python train.py --model="text-conditioned spectrogram diffusion model" --conditioning="text" --vocab_size=54 --activation="silu" --batch_size=64 --warmup_steps=100 --weight_decay=0.2
Rows from block 14 of the denoiser of a small text-conditioned spectrogram diffusion model, named by matrix and row number. Rows with one number belong to one channel. Each number is 200 + 40 x the weight over its row's rms, rounded and kept within 0 to 999. All counts start at 0.
Before each channel's rows are labels from the 100 clips, of 14976 (inputs lightly noised), where the channel reaches its highest value: "top examples" is what is common among them. Only what is clearly more common there than usual is listed. The data: single English command words and digits, spoken by a formant synthesiser in many voices.
# convs0: first 3x3 conv (model.decb.1.0.convs.0.weight, 64x128x3x3, each kernel summed), inputs 0-127
# convs1: second 3x3 conv (model.decb.1.0.convs.1.weight, 64x64x3x3, transposed, each kernel summed), outputs 0-63

top examples: voice: child-like voice
convs0.2,161,151,207,159,122,205,174,222,174,227,189,195,199,224,224,261,167,165,176,173,237,166,240,263,208,221,166,255,183,247,151,203,161,236,196,237,101,229,274,142,203,189,251,205,156,243,286,259,217,131,165,159,214,286,249,197,239,262,219,316,186,218,167,143,201,176,268,240,151,187,208,227,229,159,180,156,200,219,132,185,246,204,197,143,169,182,179,190,167,213,252,250,239,193,186,96,220,166,199,230,133,223,183,181,177,185,218,217,196,212,234,169,182,227,228,169,181,211,205,127,206,217,130,157,170,246,230,255
convs1.2,266,200,149,225,180,116,198,202,283,213,239,193,179,188,187,230,230,230,167,156,149,160,213,171,218,206,188,192,165,157,199,167,195,171,136,175,196,112,213,181,304,247,229,233,217,211,225,249,165,188,233,202,141,219,195,182,158,188,154,96,149,131,167,205

top examples: voice: low voice
convs0.29,222,130,179,124,155,215,201,192,245,270,213,230,183,212,233,224,209,221,267,191,153,195,224,169,167,148,172,181,192,230,166,157,197,167,176,145,234,184,247,178,163,274,184,176,116,157,245,154,244,260,183,166,296,211,225,157,182,200,143,199,167,249,193,239,235,239,255,204,173,143,222,241,175,174,233,193,196,102,223,160,155,153,195,214,265,249,181,216,205,195,240,231,163,220,144,245,221,231,167,255,249,191,231,246,233,199,242,228,254,189,167,296,196,194,191,222,288,313,185,186,213,227,167,142,218,170,148,196
convs1.29,193,107,350,203,221,215,188,214,211,175,156,219,158,177,177,177,143,116,188,154,134,191,175,176,177,131,192,215,208,190,199,225,121,217,190,160,176,160,202,136,193,220,243,201,192,157,182,248,240,202,222,216,157,214,234,173,115,214,252,189,170,225,190,198

top examples: voice: child-like voice; intonation: rise then fall
convs0.42,210,170,295,234,179,213,185,106,232,239,116,211,158,187,233,267,210,144,117,208,197,185,132,173,190,121,194,140,273,262,194,136,109,186,191,175,239,202,132,88,204,173,193,188,268,200,231,297,187,206,171,250,239,147,134,236,132,258,221,242,220,188,177,144,187,168,254,190,200,218,198,198,221,208,150,160,200,221,208,160,184,218,223,203,208,190,218,202,215,228,202,198,229,143,192,247,206,221,160,181,250,228,230,199,189,210,221,177,223,164,210,189,181,218,233,182,183,210,214,163,207,196,267,192,130,272,142,142
convs1.42,241,184,214,202,138,219,218,186,235,231,223,134,243,214,239,129,198,244,195,187,248,136,232,218,224,199,135,212,127,218,216,115,199,207,175,224,199,203,165,112,164,269,195,259,243,200,176,208,218,175,223,169,246,196,185,215,183,259,154,80,228,228,244,230

top examples: mains hum; rumble
convs0.39,130,168,179,94,231,228,225,229,200,207,151,178,196,133,195,179,196,169,117,156,161,210,209,220,217,180,212,237,215,96,112,203,201,185,186,271,205,148,203,281,179,251,212,215,174,215,220,151,198,175,233,166,292,207,160,214,207,198,182,150,260,210,195,179,172,127,233,161,197,188,223,223,145,123,288,188,222,154,221,231,227,220,241,208,197,202,214,188,237,180,170,246,147,194,250,160,199,247,208,261,212,204,238,305,207,218,175,245,203,219,197,260,205,187,186,177,282,196,237,198,183,234,229,242,142,131,158,284
convs1.39,188,199,207,180,113,218,229,174,288,187,106,161,156,174,190,202,203,191,259,112,199,206,260,132,165,201,212,226,180,246,170,185,283,198,168,223,191,218,293,224,240,261,200,217,219,106,181,225,152,193,209,214,212,167,233,183,200,175,184,186,230,153,241,233

top examples: quiet level
convs0.51,192,146,139,184,225,193,197,216,230,237,193,194,110,193,227,198,162,209,207,196,232,186,157,288,214,241,172,138,99,158,120,201,245,189,118,209,288,275,213,216,176,201,245,188,198,159,234,206,186,254,98,219,264,227,270,177,182,218,142,94,174,209,190,198,232,245,264,181,209,241,278,170,244,158,178,141,174,191,165,188,198,194,149,126,202,240,173,204,224,251,195,172,186,158,174,182,170,180,212,174,196,117,254,202,214,198,206,202,244,222,180,202,190,170,207,252,156,261,228,283,215,241,192,228,180,196,217,175
convs1.51,199,192,201,192,262,258,232,183,195,190,229,252,172,231,186,179,156,177,239,194,132,304,199,226,143,143,235,172,177,213,167,170,172,174,202,148,205,238,207,226,148,262,218,187,218,207,107,199,181,198,130,235,169,210,192,198,164,61,250,210,236,166,227,190

top examples: quiet level; muffled (low-pass); thin (high-pass)
convs0.60,168,239,169,233,193,237,208,172,164,165,192,192,174,133,142,203,199,196,197,152,232,260,207,176,203,196,208,236,173,194,198,220,151,210,162,259,138,223,213,188,148,214,154,157,273,161,178,181,147,179,251,176,275,198,200,215,222,252,212,210,229,188,173,170,242,224,344,275,231,223,301,193,217,290,241,279,294,209,247,178,211,229,145,156,123,141,214,171,197,271,254,158,198,214,205,201,189,117,188,179,171,120,101,202,169,173,185,181,194,250,192,158,208,194,169,180,202,213,209,222,195,185,234,210,190,193,228,161
convs1.60,163,223,208,266,198,157,236,248,223,190,215,185,214,179,196,191,249,216,234,124,194,169,229,231,190,231,238,225,198,190,187,208,202,225,202,198,209,227,174,212,286,175,201,144,166,221,230,87,184,209,108,260,277,217,245,256,171,243,180,297,283,171,213,207

top examples: voice: child-like voice; intonation: rising
convs0.53,264,284,283,120,160,169,342,184,198,184,192,222,293,245,156,268,269,241,220,212,136,277,203,210,146,302,218,212,235,211,197,178,183,192,222,144,181,201,255,134,172,191,151,189,200,146,181,227,199,236,149,245,184,215,201,219,206,257,112,257,190,252,232,174,178,158,210,160,169,194,225,222,175,233,273,246,162,213,197,195,247,198,195,169,173,216,198,184,144,239,248,237,178,141,234,177,215,209,234,179,189,249,155,203,235,176,227,207,199,206,164,237,205,221,182,215,208,131,194,192,167,162,187,237,233,175,178,251
convs1.53,175,271,155,222,221,182,215,156,127,207,106,184,177,206,205,195,192,168,263,145,261,160,261,209,204,202,145,167,178,189,196,172,232,189,202,226,145,237,240,212,175,140,275,133,173,301,229,226,245,182,174,223,200,266,214,214,218,214,195,237,248,129,181,171

top examples: white noise; rumble; clipping
convs0.48,228,241,193,168,203,146,178,210,178,267,132,264,158,224,232,184,180,225,165,183,178,175,211,148,204,188,264,155,233,288,176,170,184,189,188,217,288,161,156,139,216,234,159,239,247,143,194,240,191,181,187,233,176,197,218,165,129,243,166,249,240,189,203,235,268,203,226,169,300,193,261,215,216,216,176,189,218,203,138,208,144,249,264,164,140,233,203,183,192,266,201,149,242,160,188,153,201,204,256,201,206,156,159,207,133,177,127,202,190,234,239,243,199,143,219,252,290,233,180,277,131,173,165,243,148,236,171,159
convs1.48,258,211,140,207,173,204,277,194,244,203,257,190,188,200,91,173,218,184,152,211,240,214,167,178,210,231,217,247,202,161,248,200,227,223,162,209,228,207,191,265,170,247,179,163,211,170,118,266,224,216,150,223,165,87,215,232,177,232,185,106,225,216,231,183

top examples: voice: child-like voice
convs0.9,238,217,147,191,254,311,245,255,268,116,176,197,236,164,188,217,204,212,205,208,198,159,165,184,147,139,175,146,203,206,195,170,234,208,228,181,222,179,139,273,183,191,251,154,155,252,172,160,158,187,129,208,193,114,265,209,261,189,158,190,235,226,177,217,137,239,267,213,160,250,184,233,242,109,182,199,174,204,235,196,208,146,136,188,224,211,240,182,199,175,235,243,246,253,182,105,196,190,139,245,211,192,221,149,178,128,231,211,168,215,147,198,205,205,150,171,190,264,211,179,272,231,278,214,246,199,197,219
convs1.9,174,170,74,181,253,216,256,232,138,146,171,236,188,224,193,230,248,217,77,184,179,167,157,186,223,197,188,240,185,238,196,243,235,222,137,198,140,175,208,250,208,194,158,169,242,219,214,240,203,197,171,242,150,224,167,226,246,192,198,210,149,116,170,196

top examples: reverberation; /ə/; clipping
convs0.44,154,196,274,149,170,249,239,202,191,204,137,214,179,229,179,194,213,138,145,193,224,175,161,208,97,201,243,153,206,204,214,180,191,175,204,289,130,212,151,194,250,150,181,207,172,165,183,211,169,188,149,223,198,174,95,194,246,213,214,201,232,195,175,56,172,194,211,160,155,195,131,210,284,205,191,204,212,183,213,190,228,182,183,145,193,213,181,228,232,161,175,222,214,255,157,183,151,191,153,202,222,213,175,198,181,209,139,216,224,266,196,108,159,252,209,253,157,226,276,256,176,257,230,174,214,288,127,184
convs1.44,104,221,153,221,231,230,219,139,114,211,227,182,184,182,197,171,230,185,169,156,204,130,170,166,127,188,155,154,141,177,132,203,184,230,176,206,240,177,156,210,231,135,233,115,185,225,241,128,235,192,174,210,213,224,244,238,148,216,219,133,184,173,249,188

top examples: thin (high-pass); voice: deep voice
convs0.1,265,119,258,219,182,199,95,194,226,222,243,186,249,218,217,241,169,248,136,156,235,236,152,162,209,168,175,197,246,217,249,207,199,228,221,267,197,224,163,276,217,199,196,190,214,141,172,240,133,178,170,188,189,202,183,132,211,178,199,120,157,234,293,213,196,262,148,249,158,204,195,156,179,107,233,183,230,218,241,149,234,178,221,181,190,149,150,186,219,187,215,252,183,135,221,218,203,208,203,236,135,177,229,203,280,185,203,178,176,130,210,182,165,205,188,223,207,203,231,219,197,162,190,179,142,169,46,224
convs1.1,125,222,220,177,128,172,189,242,217,185,164,208,178,266,182,182,185,214,258,201,178,202,231,309,212,196,258,295,219,197,241,210,236,191,176,203,201,294,189,163,192,256,259,241,163,154,213,274,167,201,264,171,187,252,196,213,204,259,217,175,225,241,206,150

top examples: mains hum; clipping
convs0.59,211,164,214,137,211,189,209,91,246,187,237,224,257,200,200,222,139,241,250,192,210,206,155,219,239,258,163,208,149,271,188,193,172,146,211,149,288,151,221,220,196,161,169,244,135,159,185,186,188,265,230,242,190,169,225,219,263,273,145,149,192,215,263,275,206,237,221,158,186,273,147,260,249,154,185,186,170,169,245,196,113,216,194,241,243,214,171,234,191,222,171,217,213,179,214,251,183,171,211,214,222,159,216,200,275,171,208,116,233,164,279,233,236,277,166,162,192,212,159,185,226,160,139,187,171,175,150,184
convs1.59,197,184,295,166,127,153,182,204,240,201,173,208,164,245,210,221,162,187,324,215,169,235,200,193,284,173,194,226,268,161,197,198,219,227,249,180,199,227,167,191,194,253,251,213,236,138,206,287,217,222,268,162,187,201,206,173,210,186,168,266,190,271,212,171

top examples: /s/; voice: child-like voice; /k/
convs0.25,191,139,164,207,247,152,224,204,226,181,147,243,146,222,206,200,266,173,180,210,255,173,231,245,217,161,208,223,214,69,209,207,171,180,191,215,206,241,116,136,129,186,236,194,216,139,202,179,147,84,220,225,220,234,241,123,302,164,131,218,206,153,130,193,193,232,180,245,157,206,220,184,201,154,222,202,184,184,190,180,281,161,207,192,161,227,155,192,155,187,146,186,188,143,168,152,174,239,192,203,148,205,195,219,209,199,219,210,257,130,220,202,194,242,198,193,133,209,263,208,208,221,188,175,156,118,288,185
convs1.25,168,143,206,215,186,161,142,194,193,185,153,177,158,147,177,125,240,216,222,204,196,130,181,15,128,231,189,189,218,212,199,198,232,235,185,199,171,126,174,156,231,200,193,201,192,255,178,133,220,171,262,207,235,215,193,187,201,176,185,235,222,219,188,192

top examples: voice: child-like voice
convs0.20,204,181,129,149,202,220,161,194,181,249,214,131,192,219,219,189,126,228,189,174,235,184,291,199,173,173,158,179,178,227,165,335,134,173,185,222,157,122,203,153,146,171,52,191,277,264,159,203,176,228,122,220,180,151,159,202,222,142,229,142,152,147,251,188,284,154,255,179,214,211,213,213,179,231,225,216,225,173,232,222,214,207,178,224,170,216,187,194,177,234,303,217,207,163,203,182,208,209,172,236,223,199,221,205,194,197,195,235,214,167,193,170,189,195,272,190,271,218,237,249,211,205,217,218,235,235,256,214
convs1.20,227,162,204,170,225,201,147,135,154,203,204,208,176,221,239,232,198,217,217,200,180,220,250,213,189,241,221,259,199,156,177,147,226,211,220,135,157,273,233,182,199,108,210,188,124,218,198,160,200,197,224,204,320,186,204,260,215,210,225,275,237,124,142,134

top examples: mains hum; thin (high-pass); /oʊ/
convs0.13,190,219,183,272,213,159,153,122,210,196,189,176,211,213,209,162,205,175,175,248,145,247,257,201,197,223,252,231,200,200,258,245,180,195,278,194,193,270,230,185,202,268,200,318,195,267,230,180,274,213,188,224,266,267,213,236,165,172,250,253,183,197,282,249,277,198,226,211,252,152,310,184,160,239,182,181,153,165,186,163,161,188,217,212,182,217,156,174,172,233,201,117,156,186,190,237,158,142,167,146,225,158,180,144,137,224,210,224,223,218,235,253,263,120,152,218,242,227,203,177,178,196,189,216,193,168,207,216
convs1.13,254,189,177,170,197,199,187,146,228,196,183,226,238,268,196,249,208,127,123,197,259,190,194,166,227,124,179,114,195,184,216,208,196,170,214,255,229,135,183,161,220,144,185,172,199,158,203,227,239,213,288,143,117,171,221,198,179,228,181,282,204,240,258,237

top examples: white noise
convs0.54,163,209,266,164,137,246,177,154,171,276,181,249,208,183,183,173,171,232,137,195,214,203,155,290,261,177,188,241,207,272,243,270,198,137,192,239,188,231,181,204,124,182,253,142,231,242,181,180,194,235,212,144,198,240,208,136,203,253,223,194,168,136,190,194,97,275,180,109,147,214,207,202,207,105,196,303,239,278,186,245,170,216,162,237,163,191,209,155,174,195,187,239,236,168,203,171,199,173,192,227,179,211,182,157,238,187,229,194,110,183,205,203,152,221,175,184,132,176,210,196,183,220,227,266,179,180,224,201
convs1.54,249,247,160,201,221,271,219,225,253,221,150,239,214,228,212,231,194,99,138,194,186,216,256,197,234,214,207,205,164,213,178,180,214,229,137,128,162,149,255,234,219,207,201,172,289,216,236,222,231,216,185,202,230,156,224,205,200,183,209,83,215,133,231,269

top examples: thin (high-pass); voice: high voice
convs0.27,239,255,123,201,265,216,173,132,178,191,125,175,284,190,176,202,166,212,229,147,46,122,152,222,153,180,203,222,206,249,213,150,205,215,280,214,176,261,218,197,224,220,142,218,201,245,131,258,187,216,187,229,230,180,251,151,253,170,237,166,128,200,146,137,176,241,199,185,240,232,221,231,204,223,235,284,216,185,174,179,138,228,240,228,155,239,168,189,173,159,203,193,190,213,183,184,189,171,221,166,255,182,160,200,186,142,138,235,210,222,141,147,225,138,229,213,178,169,202,240,230,215,201,214,270,195,249,209
convs1.27,206,124,76,196,183,230,193,169,142,217,232,226,214,160,284,190,188,179,177,214,121,216,188,134,180,183,180,140,231,170,216,210,148,184,219,206,222,200,203,143,190,228,171,198,193,153,250,230,206,159,260,129,145,238,209,173,209,191,205,224,143,98,170,197

top examples: reverberation; voice: high voice
convs0.10,176,248,207,172,242,251,163,190,227,186,145,162,199,195,201,150,269,208,179,178,134,138,236,138,203,129,190,218,242,245,178,191,135,176,272,284,253,163,221,225,205,252,212,163,125,173,172,165,275,150,233,177,161,192,212,196,129,208,199,176,200,191,223,247,114,208,206,170,234,240,200,164,269,247,222,211,206,194,162,218,222,169,174,234,209,172,220,167,174,235,225,223,101,163,211,218,220,213,156,215,224,184,202,198,145,191,195,237,138,253,196,225,243,178,214,143,177,166,157,149,90,219,191,204,341,194,237,204
convs1.10,200,225,221,207,205,193,232,189,130,200,155,176,223,199,157,190,250,183,161,256,302,160,201,200,193,220,116,244,91,209,196,178,278,224,162,255,198,232,216,233,149,198,224,193,276,258,168,203,167,165,191,213,146,203,177,284,252,229,189,244,242,185,230,178

top examples: voice: child-like voice; intonation: rising
convs0.19,171,136,196,184,231,253,253,222,211,200,193,191,209,237,214,235,174,202,186,189,148,162,226,198,183,178,194,175,181,218,188,305,177,220,177,168,215,131,175,149,239,208,103,207,248,232,191,236,107,213,170,221,139,199,24,210,250,193,169,266,185,194,158,212,189,134,197,232,177,190,207,235,193,294,201,178,252,240,245,190,263,244,179,178,249,133,205,262,210,175,196,162,263,172,226,210,253,139,247,154,191,235,239,168,232,177,190,262,191,196,189,158,168,244,182,159,219,182,228,222,193,140,210,136,211,251,176,222
convs1.19,197,210,184,280,204,141,188,198,179,213,204,172,176,158,201,220,188,196,186,124,128,196,162,192,150,133,151,193,180,157,164,192,186,204,151,166,142,143,228,166,173,209,292,127,170,218,163,237,194,176,206,205,268,221,170,231,188,178,222,143,231,138,177,83

top examples: /ɪ/
convs0.49,152,126,211,198,175,166,226,162,210,231,225,168,187,242,226,217,184,226,155,193,248,174,213,206,172,258,186,194,209,216,162,207,127,137,192,184,161,229,160,188,185,193,223,224,215,127,166,228,170,235,266,194,324,207,193,211,253,273,213,197,226,205,217,208,289,135,138,199,245,221,269,210,186,255,169,176,217,202,191,191,198,171,291,239,166,283,167,153,190,255,226,217,127,220,206,179,223,231,184,183,287,250,197,218,161,242,169,214,190,221,209,256,256,194,84,178,278,220,208,284,210,155,169,164,200,168,187,253
convs1.49,240,185,289,125,192,148,172,205,169,151,240,158,244,214,157,207,206,178,201,174,227,207,150,236,156,82,214,258,196,211,192,222,229,214,191,243,220,143,255,261,183,252,161,157,180,249,252,208,239,181,212,200,204,281,225,217,181,144,174,156,177,244,142,186